From a checkpoint of a small contrastive image-text model.
Model: 13.6M parameters, 64-pixel images, encoder arch vit, encoder norm layernorm, encoder activation gelu, encoder patch size [4, 4], encoder layers 6, encoder width 192, text encoder width 320, text encoder layers 6, text encoder norm layernorm.
Training: 19700 steps, batches of 128.
Data: trained on made-up ball-and-stick molecule models, 195000 training examples, 12.9 epochs.
Rows from block 2 of the image encoder of a small contrastive image-text model, named by matrix and row number. Rows with one number belong to one neuron. Each number is 500 + 25 x the weight over its row's rms, rounded and kept within 0 to 999. All counts start at 0. Numbers have three digits each.
After each neuron's rows are labels from the 100 images, of 14976, where the neuron reaches its highest value: "patch colour" is the nearest of a few named colours to the mean colour under the peak; "lies over" is the class under the peak. Only what is clearly more common there than usual is listed. The data: made-up ball-and-stick molecule models.
# fc1: MLP up (encoder.blocks.2.mlp.fc1.weight, 1152x192), inputs 0-95
# fc2: MLP down (encoder.blocks.2.mlp.fc2.weight, 192x1152, transposed), outputs 0-95

fc1.322:504470484513504491495482484501522506485503532525520488515515541483452503465503483497501526490524516497489499500455473549492512473490499520455485504493560473476523488511481562474529473503523514508506521500437525490529503462496455479502491517482510512521636558458532505475517482483503488489
fc2.322:488434483489488473490507491530503459476501478474459469501528531532516498516479462474502516530516491518480510476480479511498490496482514460489479497539522474499533500509508515521492497506496475511486513495463505504481461492510506509505460499423477500498561487481532487474494494504470479488
patch colour: blue
lies over: blue ball

fc1.294:510502512509555524461527500490527528488468482487475522497535461483484514478504481511472472479510522499486529476450482514508478495515480511491506458461518491452476520443530504519511515531521567472484526449489525468524482447516485502511463484501508500479501526491478482533487538471497539518
fc2.294:442469491483489492497473494519458448500539514502485477473492486464554485556504502509503500528560514490471500471476519453486502514502484535508476528477475452507479490539526510488497486508500446506517536506517527473469514499538495456486493493526493472501474471524466488523500530497499520478
patch colour: brown; grey
lies over: grey ball

fc1.746:547478489492536514453486457492501491451475472539457468506530509484535535487489552526490470505501517522455460454496478485461481449550446487503516502503514490470546512515521512495496476491473485496507509496499478489519519509525485498509519492500458485491484491495496475518493496467509479554
fc2.746:481534517481449455495506507515486520521499510485545496496470485522480501520505481488479549501490495492501532553472497501509489510456536518486500509565496538499544463458486541493475505477498494510499490498466514506466497516490518533507502491474488506498530559489520522482504509505562476471
patch colour: blue; brown
lies over: blue ball; green ball

fc1.569:505529478514452506479504487522531500469511444499492483455453486501480515440520511496579514516518507505505532481539512501513507491447517505492514553524509492504480483512491471500465475469532503518517476500531529556495476470536505548481530472483486525443506516527504499442502504503491490470
fc2.569:498527484466482506507515500470520516510530457546473553507521492483486527479473494520491496497457483469513533524524476489507481503476505445499496511575466508511528484525486477495536513463469492500516477470459487509554510493447504529494472512475525529481500513482471482474490519534459560542
patch colour: orange; yellow
lies over: orange ball; yellow ball

fc1.520:515505538551499553500501500517457503472514490499535496466494593466518501492459487467501495482522485539489461535492502507525540538530455492510527496491507497501559513483465491478515569502508498531508523495507513489524535456503555479501500510484506530543508510511534487477508492506510495498
fc2.520:462508502439485502500513484488516505500498534495482525500491499490493541498517525522448518548515512473538490513490533514444474503520527518508430534514491562494505496562533485500505446453504493494462498473454496500516471520474495506500534497545516493488534563493487480490495441499467476505
patch colour: grey
lies over: blue ball

fc1.124:508487515490506493497487456470486519485504511497513460469486487486518499506529507511460495463503491495529497568498489475494504534501512478495522537489555494522532535496519476499515515513553539509519501495506524512485523521498472522477478464523514504473486474562517523455483492518496488557
fc2.124:446545480518506510519514479508481474506516472503490552482504503486464462489509448498512512551485500528483526444476471485474509509470525499517445521473456467491447471494490497485516474508450477444503478509493507501521483491503539465507570501512489499503496517502503508531493534474505539474
patch colour: brown; grey
lies over: grey ball

fc1.178:500553519515455485487537513517530495487552441486502521471451428489485495466510510510500513522503524504564527495511504505499454478507534486563537552471494509522498474543493509466526528487511571509475525518542499550499517508489492514520490501498526530488522522497528500500504532517524506489
fc2.178:515496510443507507504467483472537450456522488513479510481549488474526538470490483435520493466485521511484519456528498494520425497460520498512469500543500480490496435554513514484483474490480498454492511478513494504538498498540513462497528511501501490478470501526483483542499503530509489493
patch colour: orange; red
lies over: red ball

fc1.423:449519502534497489512497489478558477505537510504485545517460528452541512495519511467515519493474506500517488490527497518554479487512529468497485521504520526535450481529487509473486497480476515506498479493523489492515428534508481509481530514505541532528528509487469502520487505485506518456
fc2.423:530500479514510512496518504530472516464513476520515459502515467524459523499495500482483470486555497500502515492449471506527543467490509539512494510506493491515499487490487475510510500538516560472503499534484481492487505513500498474519430494487512479488461500492516505467503512503488471519
patch colour: pink; grey
lies over: white ball

fc1.581:563497510544471515470498441513495513448477490499510468472479499482468531480488494457471515510487473509497502508511505510546510493457525485521502490533525505479484506509508507495496472505460484522487491481485492503442502473507511590460478484512493494455475525523520538488532468508480543506
fc2.581:439472496507505494505506511520547521549508483484450571496525475496512471500479495529548468511512502483510528525487529532495488495508508495508525487540514480522512521527486485481510511522503497513512531499501517503534565490467469504490525484523459525495505513452487473432469547523507515527
patch colour: green
lies over: green ball

fc1.536:498483469494491495523464462469497563510495501497447508503507465533487469461472520493533505502511479498452497505473497486521481516428473517534512503448509497525505500511491506496498488460506444467508531489502494524508506465506492528488481494487483574488502510522507521500484486526512463495
fc2.536:500493488518487505500485487522523468498496531493543484486482502496486505505546444501502469480484486504572510509523505496510503481508519482489473484516527504481516436493480477507530501512529534520497489486496492512436553490526524449497471504535532424496498491511531470509510533510532531501
patch colour: grey; pink
lies over: white ball

fc1.259:493464495480486531492507475530529508487487478498520511485523446511546485455499490527494519500516497467478511511457520499463473480490478521473488473495537482489537495480553525500536516518475530540482472537505508474496522460492479528488465434485517481480521549500458527470494490484497439510
fc2.259:502510471539484502501415487554521486485487509485518468472489482526470490482503490503476476545541511509506509522498467553474505530516558494507466516542491489513461544503509529504501467485474463486527502517451485492490457507512503481491490489527475509506501509486472456528491524529482519510
patch colour: brown
lies over: red ball

fc1.571:479511518553528512511497536473518531524488517498494526500528489492462536474487488489503488534476517473512497519434530503477491494496491519506508510506499464482452533486570488523494533510513507516493470473514480514504460473532501539493490521479513495532523515483479498560506530480457485529
fc2.571:505462481508471451523473504497517497510497510483527487489470449457483537550536521472503494464513498550488505471493532487506487500527519516496507531496507546499495476533506475535474443519474519474488505547458511497488523499531510489493463528509520433509504460508467470512489525491480541505
patch colour: brown; grey
lies over: grey ball

fc1.70:488497468457517539493490564468481461525501522493527469547504508484527483505508504488497501514487509503535490473523477549527506526493474486512452437530542526533511477490517575509525499505509526492494519499532508531514494491522480456518480520513553488555479539489495509553550485499504432518
fc2.70:483511554498503449489481506526515530523571492491526503535497469507432499507502469539503509525506498489449470534448527511480486467517549472497512519472466463511487538522481473467521465495506477495513498498476498484542475504491497485502494499507505524510462481488496490436499513525512494518
patch colour: grey
lies over: grey ball

fc1.577:498481518528533481468479490437491482510497503467494489499456509524527497521509559526495503511464484509485499524490491485506510532518476567457488541518473522554526526527485458503514504491491514487525489490544504510464500522508507503525493518496542555499375532531496481497504488468506509501
fc2.577:530546463466528525496506502487520478506521508484482518511483473534519503561544500507522513479481490496485452484509462520473511481479522510503493509524493503504526503538492473518513521509513542592499488508458490504540499498538544486504512497525480500495482503513505505494518500468503489486
patch colour: green
lies over: green ball

fc1.218:487501493519461490498475490509452517477478548505467511509497510522540491481503470494484503426499501538474459518478483550505506518482493487493502516460543495535481526516515528476498503505478503498500527520458487466484514518489500484504481491509463540499515468518496514496529498473532472507
fc2.218:511491514498456469513480491513561489462503496496493473519534491524524492519451543486529541529506498500493490477508477493491464484503523508490478502525470489505514436495484488453499518540573474494492519474510508504482480529502480487495497504474506492519547496504503503550505493493491509461
patch colour: blue
lies over: blue ball

fc1.763:501537474505483492480510514510492505509510473472503555486438448509488471508516525511501517499513490484558550509535474480515466458506529483526547519465473488526515481565506482479492490514508531511463512516510510533498506488494564513515505468516500521481493502501509499506503540505492548488
fc2.763:531505496447511494501491490448554449480508482493485496476555446489537565452517474466513500481450513527458489427518524522510449534471492486503452503500486501490469445564504490501539473496473491474488501477505486502521490496521468459504481518458513496485491497516477475530496488517461496488
patch colour: orange; yellow
lies over: orange ball

fc1.449:510458502537518467509519476498514463509511547473551490500479588458486509489460488501501475500524495535502525470497526560504517504477494530426486503507541511500504505513492516486532490481482534474524480478447546484526501473494456490509502496469519501515573543488502510488523472487516491487
fc2.449:519445519501477486497507501497512455500514493471451471505577524507499515505487472449525504519485481548439512448524536483502454518493525489502476496508502503494537492513505505534495480519522504531483502492483505495525461497509505496500489491442507469500490496490497482516495503533503490499
patch colour: blue
lies over: blue ball

fc1.417:523505502499528565498481458459518526519516554502537501495516532535496522534537539476517512498492465478516504490519506506528493527505491552455480511512506526547524510518494474502486489498478510499563491502479503483505503472503524504510513482516481463511401545533496477492491489461510507500
fc2.417:518512478496540522501503507484503520475524507515523541511543538496515501530443502478503489513533505527491541458483486509476454479470571518512491507575511477507482472571506493523500486464483514466505481535463511490493531499549557492512520507505487463503505475512484460531491518497505491513
patch colour: green
lies over: green ball

fc1.620:518424538517522493500494462500478527525523499503479509534515538492470495510490473468492534517527516513487499499504524490474499486507515479520477521471484517468440519504531510471500498487497532517509506511511475511478473516520464484492494471501438540475490498494448539516504458507513462474
fc2.620:493518497496519528502497516499514481461509512559539480495497505509502514491506535487540512506509481512494478520460532493494460457548474475487507483493537521495559515498490446501489448506516503526497502540509505506445483498499498505509548501521512512507518477463475492460497542503503482471
patch colour: pink
lies over: white ball

fc1.586:530487487536458534485513432498510500449486530484457536444512516489501500445493489453498491469489495557518521478485535493460531511461498501498532481538528492477526530531496528487513514503482492516482511478478510485502511478523481574508461483517500495468508514465506477523515464507482573505
fc2.586:469483524513458487495494511527522528491497511501489482511526449538506453507538533537507489496561498455478509517460518509560467493537478480491488502526531482502480513538502509458507499500537525505498519507496509495529527490529487467499501490474462497500509501470510476405511524527499498517
patch colour: blue
lies over: blue ball

fc1.262:501461543482486501513523490518459506460528487485474505501499511480501499503507454499514525464518520520466492503512493465513502490502504449493501532497498495492437529488494532506501519505473532499490496508475519527498472500567468486490477481512475530534452513538476495536492450471499488506
fc2.262:472506512534529522482496488495504511472506495527502480533526476506529531487473506461455522522512483494485495457486503512559492484516460549512511476497556497487510517493501439484481498514545510511482517537525494522479477510481514494474531481513521495508495487489525511493509554531505482471
patch colour: pink
lies over: white ball

fc1.20:506489517530541498476494481442501494512502491459498500516459501533523490541523549511501521509465481483488504523504471496512504528510481548444491541523464528556537508512483447510504509505494509496527500504530497518472500501514513504508483502495521557504361518527498474498505491481497506487
fc2.20:543528467471530518490523505480510482511514504482488528511480477539527505559539504497513513488475500490486453479500468516471495494483510505500485515526498503508532505563485471518510518518511531585503484508470495506536495498548554483504522501508485513497457496519497499501515498461500496494
patch colour: green
lies over: green ball

fc1.618:538511537497468488514494500489498486480493477486511483517516482516505502471512520511505506484488491484551523475515509575496517519489511495525510540489512508531489507451540526502541489484496530477517530494496492485493507475490485512544523483522485490519512523451541551476531509515533520521
fc2.618:465459476496540481496494515471508453511504499510477477512478507486492460471496539476559498545497520504558461530517485506494517488556489538499526522498464486518532473511505487518483501519521486525492506478465503516460530518525507492505492496547452506523526469504487486450495503508516495516
patch colour: grey
lies over: white ball; purple ball